A small image captioner, trained from scratch.
Model: 96-pixel images, encoder arch vit, encoder norm layernorm, encoder activation gelu, encoder moe top_k, encoder num experts 16, encoder patch size [8, 8], encoder layers 10, encoder width 192, decoder width 192, decoder layers 6, decoder norm layernorm, decoder activation gelu.
Training: 7900 steps, batches of 256.
Data: trained on larger renderings of crowded toy scenes, 45211 training examples, 44.7 epochs.
Rows from block 7 of the image encoder of a small image captioner, named by matrix and row number. Rows with one number within an expert belong to one neuron, the router's apart. Each number is 128 + 24 x the weight over its row's rms, rounded and kept within 0 to 255. All counts start at 0. After the name is the row's rms in percent of the matrix's.
After each expert's rows are labels from the 100 images, of 14848, where the router gives the expert most weight on average: "top examples" is what is common among them. Only what is clearly more common there than usual is listed. The data: larger renderings of crowded toy scenes. In brackets: how many of the 100, against the usual share in percent.
# router: router (encoder.blocks.7.mlp.router.weight, 16x192, trained with AdamW), inputs 0-63
# up: expert up (encoder.blocks.7.mlp.up, 16x48x192), inputs 0-63
# down: expert down (encoder.blocks.7.mlp.down, 16x192x48, transposed), outputs 0-63

# expert 15
router.15 094 [131  98 121 139 123 143 135 155 161  62 159 132 116 128 114 142 114 110 165  87 104 115 121 176  76 116 134 117 131 122 149 152 129  87 121 143 151  90 117 125 106 165 109 153 113 127 157  89 135 127 113  90 106 101 156 173 136 146 110 141 113  97 141 172]
up.12 107 [119  68  89  97 119 120 116 148 160 145 131 157 106 117 158 132 133 120 119 149  86  91  98 145 141 135  79 116 165 129 144 108 126 111 137 111  83 100 132  91 131 123  81 154 121 123 129 146 138 113 147 173 119 108 115  91  95 134 132 112 154  98 124  86]
down.12 103 [182  95 109  96 129 121  97 147 136 140 129 175 156  78 160 105 165 103 116  92 122 156 103 105 168 141  74 134  92 134 123 161 116 151 135 196 134 124 126 105 112 129 116 110 158  84  83 133 122 101 121 158 131 144 102 125 100 135 121 122 180 151 148  98]
up.13 109 [ 79 135 121 123 129 149  91 140 129 142 143 116 147 123  95 130 121 136 171 121 107 133  97 153 141 137  97  92 117  96 125 165 153 111 147 168  72 110 106 182 110 150 132  76 143 135 207 135 112 121 136 129 136  88  79 130 120 113 136 124 150  93  98 120]
down.13 107 [113 121 150  85  94 112  95 123 140 140 141 114 153 158 104 115 139 126 104 151 139 173 127  90 160  98 129 169 165  96 100 136 150 136 132 158 137 113 120 127  80 129 124 125 118 169 126 119 141 188 105 145 132 100 117 116 142 167 139 158 105 137 128 116]
top examples: tree (44 vs 12.1); ice cream (31 vs 12.4); lamp (31 vs 12.6); umbrella (30 vs 12.5)

# expert 4
router.4 109 [106 137 109 135 133 130 121 156 112 106  90 142 135 106 100 157 125 101 109 196  72 167 167 104 162 124 118  89  82  82 142 142 135 129 144 126 150  65 139 125 173 166 130 125 117 156 151 114 118 133 176 111 157 104 108 122  93 118 131 101 136 150 118 142]
up.12 095 [161 168 135 125 154 181 106  94  93 138  90 141 141  93 150 125 117 136 116 151 167 121 117 127 113 114 131 166 130 135 110 189 117 108 167 132 136 148 110 165  85  98 145 133 129  94 113 138 117 167  93 158 161 124 158 120 147 110  92 127 120 111 131  98]
down.12 112 [126 127 145 129 141  93 115 128 149 180 125 128 153 126 147 129 174 136 117 133 144 145 105 132 135 147 139 150 124 107 125 190 115 138 142 126 147 155 116 173  89 101  93 112 170  92 118 133 131 171 125 149 132 129  93 102 140 139  80 136 127 120 109  85]
up.13 099 [132  98 130 137 157  80 136 102 132 125  87  83 159 153 164 115 135 148 108 102 135 159 105 102 105 146 121 143 110 103 121 116 146 165 139 188 143 146 155  95 112  91 145 134 164 134 166 157 144 171 131 146 127 117 135 111  93 136 154  78 138 129 112 133]
down.13 098 [ 93 101 105 174 123 147  78 140 130 155 122 116 140 107 117 133 151 145 105  87 106 148  78 132 153 108 136 122 123 109 137 170 100 116  73 135 140  92 140 147 117 117 153 197 142 116 113 142 143 130  94 108 160 106 130 155 105 119 103 121 113 148 137 128]
top examples: table (74 vs 12.6); ladder (57 vs 12.5); largest object: table (56 vs 3.3); hammer (31 vs 12.1)

# expert 9
router.9 090 [158 156 125 139 149 164 132 100 166 129 152 138 148 130 119  87 129  70  90 142 140 130 168 138 179 130 131 131 152 132  91  84 135 181 166 143 138 121 128 111  90 128 138 132 122  85 137 132 123  52 127  96 144 128 115 146 133 115 144 121 146 140 121 102]
up.1 099 [ 89 127 110 149 107 104 107 163 162 121 129  98  85 136 146 132 114 136 122 130 142 120  93 120 143 169 107 132 127 110 119 128 134 131 132 154 148  88  90 153  89 164 135 157 179 114 122 150 105 148 118 146 130 140 138 125 115  95  86 111  98  97 139 145]
down.1 097 [106 164 115 107 140 121 109 139 110 150 126 101 168  72 117 130 112 108 135 102 133 152 117 135 120 121 159 156 139 110 102 111 113  80 133 149 120 148  86 155 125 148 129 110 136 164 109 148 139  87 160 140 176 119 129 163 146 119 164 136 147 162 140 170]
up.2 099 [156 163 122 126 123 145 123 139 141  76  96  72  99  95 134 120 133  52 147 157 107 114  89  91 106 183 120 162 132 108  81 122 137  83 136 143 153 119 127 161 171 131 124 120 127 130 102 187 157 110 116 137 128 137 149 129 133  99 127 111 126 123 103 126]
down.2 105 [174 163 153  97 150 150 141 107 205 137 128 152 166 168 144 124 138 113 121  97 133 126  77 159  96 105 108 136 154 140 135  90 176 143 164 131  78 130 103 124 132 130 141 116 150 126 116 141 153 131 117 124 117 121 104 138 151 138  64 115  99 151 128 179]
top examples: airplane (63 vs 12.3); dumbbell (31 vs 12.4)

# expert 2
router.2 104 [140 121  84 158 127 105 116 137 138 159 148 136  71 150 168  98 140 165 122 131 152 154 136 149 112 126 101 111  97 118 131 115 103  90 123  99 142 102 111 151 108 112  92 124 107 125 120 174 167  89 120 182 108 162 148 141 162 120 165 165 126  40 110 105]
up.12 100 [ 99 142 138 115 101 131 110  82  72 114 171 141 144 133 181 135 146 158 103 115 141 128 117  73  70 135 128  74 137 141 139 112 100 132 120 145 119 116 160 141 146 161 131  67 147 127 117 115 102 121 140  87 126 124 105 144 122  99 113 120 137 140 105 174]
down.12 105 [129  85 151 120 118 101 100  66 138 118 145 144 149 111 147  94 125 146 142 152 120 104 138 147 134 133 151 127 100 122 138 144 119 171 141 130  74 116 184  91 122 151 124 136 130 153 118 127 132 124 163 105 154 153 156 171 138 119 140 128  90 144 134 155]
up.13 096 [123 125 106 156 118 161 135 109 134 124 118 140 106  88 164  72 155  78 119 130 135 123  94 129 163  77 118 106 105 130 134 109 140 124 101 163 132 120 149 114 130 106  98 109 135 162 155 115 151 111 123 132 141 125 135 130 144 106 139 163 175 123 119 176]
down.13 089 [113 122 192 130 154 129 117 143  98  73 134 160 117 181  99 134 116 147 122 107 153 105 134 104 123 139 131 120 143 110 121 124 162 137 142  99 116 170 138 158 101 122 155 113 103 145 101 119 161  99 125 123 116 117 155 120 107 141 113 103 128 162 114 124]
top examples: striped object (52 vs 24.7); snowman (43 vs 12.8); count: two (41 vs 20); sofa (31 vs 12.3)

# expert 5
router.5 091 [163  95 139 129 145 138 145 138 154 108 109 109 103  83 131 173 124  98 125 130 120 146 133  98 148 149 107 114 139 115 135 134  96 117 117  89 153  96 119 112 101 118 155 171 163 157 121 106 116 138 110 143 148 141 148 114 151 158 119 160  98 145 111 119]
up.12 085 [119  83 126 121 131 155 147 137 124 152 137 126 105 142  96 113  57 106 108  66 151 116 139 173 110 152 155 137 165 116 149 113 111 145 126  87 165 195 120 171 135  62 158 159 123  73  96 121 136 104 107 127 129 130 128 146 121 167 142 116 126 134 149 117]
down.12 095 [ 95 106  94 144 124 113 120 129 167  99 150 132 129  99 125 153 131 155 105 110  96 169 111 129 106 136 117 102 113 101 160 146 124  84 137 140 208 125 151 132 123 145  92 153 114 108 116 136 155 189 115 137 132 132 126 158 111 129 126 157 136  92 153  90]
up.13 104 [134 137 149  85 144  48 125 120 135 143 106  82  81 112  82 162 114 149 118 100 146 129 107 121 166 125  76 146 161 147 131 151 108 148 148  95 178 127 155 129 102 147 138 172 134 109 130 128 113 177 126 135 116 137 176 125 116 142 121 140 102 126 146  93]
down.13 091 [166 135 139  93 124 112 101  97 136 131 141 114 162 126  80 120 126 125 110 137  88 163 145 130 146 107 116 130 157  78 107 149 112 113  94 130 131 120 106 108 136 100 121 121 146 119 124  84 126 136 118 141 190 157 115  81  94 145 134 109  74 147 151 107]
top examples: count: two (83 vs 20)

# expert 7
router.7 081 [121 133 138 143 143 120 127 118 126 100 143 191 123  89 116  95 134 112 137 144 125 136 154 115 132 125 159 156 112 155 119 156 100 111 122 135 168 136 156 115 130 141 151 167 167 104 140  93 141 114 140 120 120 150 123 164 100 168  57 119 162  90 106 173]
up.1 096 [156 137 132 138 107 112 117 113 105 121 103 124 129 166 123 102 130 132 123 192 141 158 157 152 142 144 128 139 139 135 153 104 108 112 129 120 162 136  63 149  99 154 142 137 102 117 136 125 123  83 149 113 115 110 158 124 124 111 148 125 112 130 132 133]
down.1 105 [126 141 122 182 107  98 131 115 115  95  97 130 122 153 162 105 121 130 107 149 123 144 114 183 117 113 143 118 125 101 140 148 166 101 110 106 123 146 110 122 127 139 132 130  77 142 102 129  90 168 117 141 187 149 130 115 156  96 142 113 158 144 132 151]
up.2 105 [114 162  91 135 156 142 116 100 137 131 112 126 112 143 159 128 151 134 139 105 142 132 152 138 122 132 152 157 157 123 151 109 130 151 102 108 117 149 167 140 187 160 130 151 147 143 114 126 121  95 127 151 114 126 130 132 150  83 179 123 131 135 115 145]
down.2 110 [134 157 112 145  88 134 144 134 110 122 148 117 118 138 168 160 176  97 139 121 126  97 115 135 135 136 133 137 184 166  75 151 121  68 105 129 142 129  76  86 201 119 103 123 118 126 145  95 113 180 144 115 150 167 109 113 136 102 111 100 147 139 117 107]
top examples: candle (58 vs 12.5); boat (45 vs 12.9)

# expert 0
router.0 107 [124 134 122 129 136 126 160 111  96  79  92 122 141 109 115 155 112 188 167 124 123 105 129 138 147 131 172 134 129  95 130 154 135 150 107  76 124 133 150 110 104  92 160 137 110  92 179 132 120 136 110 164 146 165 140 120 125 168 115 126 167 180 132 155]
up.1 097 [150 156 172 122  97 118 138 137 124 152 121 153 100 175 142 147 140 135 103 127 134 158 123 116 122 131 122  96 119 111 119 123 112 130 110  90 117  90 157 147 138 121 159 105 127 113 108 114 138 117 145 120 124 119  84  98 157 142 145 158  49 125 144  83]
down.1 097 [102 156 126 135 124 154 152 117 118 136 150 132 121 133 118 101  99 167  91 166 123 135 126 162 128 101 125  94 169 114 164 114 126 147 108  84 124  72 134 124 151  81  99 151 142 127 143 130 170 139 119 124 114 124 168 153 164 129 142 123 133 171 101  69]
up.2 105 [165 118  98 119 145 158 122 119 125 108 104 110 193 143 140 126  85  97 118 154 149 124 137 137  93 156 117 155 138 126 139 103 131 164 137 131 119 167  65 124 128 125 134 113 140  67  95 123 143  86 176 107 115  87 126 121 101 142 170  78 135 124 112 114]
down.2 107 [109 112 141  96 123 119 150 141 106 115 130 152 157 155 101 145 140  93 121 189 146 118 118 142 126 149 140 115 103 146 143 173 143 117 122 159 129  93 139 122 166 100 110 152 148 139 122  98 129 141 141 116  86 139 138 123 151 128 130 108  84 159 143 112]
top examples: bottle (100 vs 12.5); largest object: bottle (36 vs 2.7)

# expert 1
router.1 100 [110  99 131 119 129 129 113 117 119 107 108  90 133 102 162 136 141  86 111 113  84  85  72 142 146 131 142 117 128 144 138 123 129 138 114 166 107 165 120 111 138 130 154 173 136 103 148 122  62 149 122  97 119 115 147 156 143 149 182  88 124 134 176 101]
up.1 102 [194 123 172 104 128 122 132 136 115 154 137  85 113 166 110  91 131 116 123 123 102 170 166 123 108 137  71 130 125 160 121 105 143 107 129 140 128 158 152 184 125 140 181  77 141 106 137 123 130 100 130  93 123 129 114 132 132 160 103 137  88 130 124 155]
down.1 107 [152 116 153 134  92 106 135 161 108 130 148 109 120 158 130  99 145 100 122 154 131 163 179 105 124 140 110 152  96 108 143 128 171 125 182 110 111 114 164 175  99 124 155 104 106 160  90 129 152  75 118 126 169 146 153 117 138 136  62 171 118  89  83 146]
up.2 100 [153 120 129  88 148 155 114 111 163  88 143 158 111 120 187 125 135 100 137 166  73 110 104 132  83 105  95 147 146 182 143  95 108 135 135 138 139 125 109 107 120 152 148 170 141 131 140 119 130 131 171 118 144 123 103 143 124 133 150  73 113 135 106 133]
down.2 097 [141 103 147 141  74 124 115 133 170 104 134 131 133 127 160  70 162 105 145 114 121 104 135 158 144 150 150  94 146 133 105  82 126 120  83 156 129 112 128 129 109 110 155 107 101 128 153  90 134  95 160 101 137 155 162 118 132 139 133 122 136 136  88 138]
top examples: house (53 vs 12.4); count: six (48 vs 19.8); umbrella (44 vs 12.5); lamp (39 vs 12.6)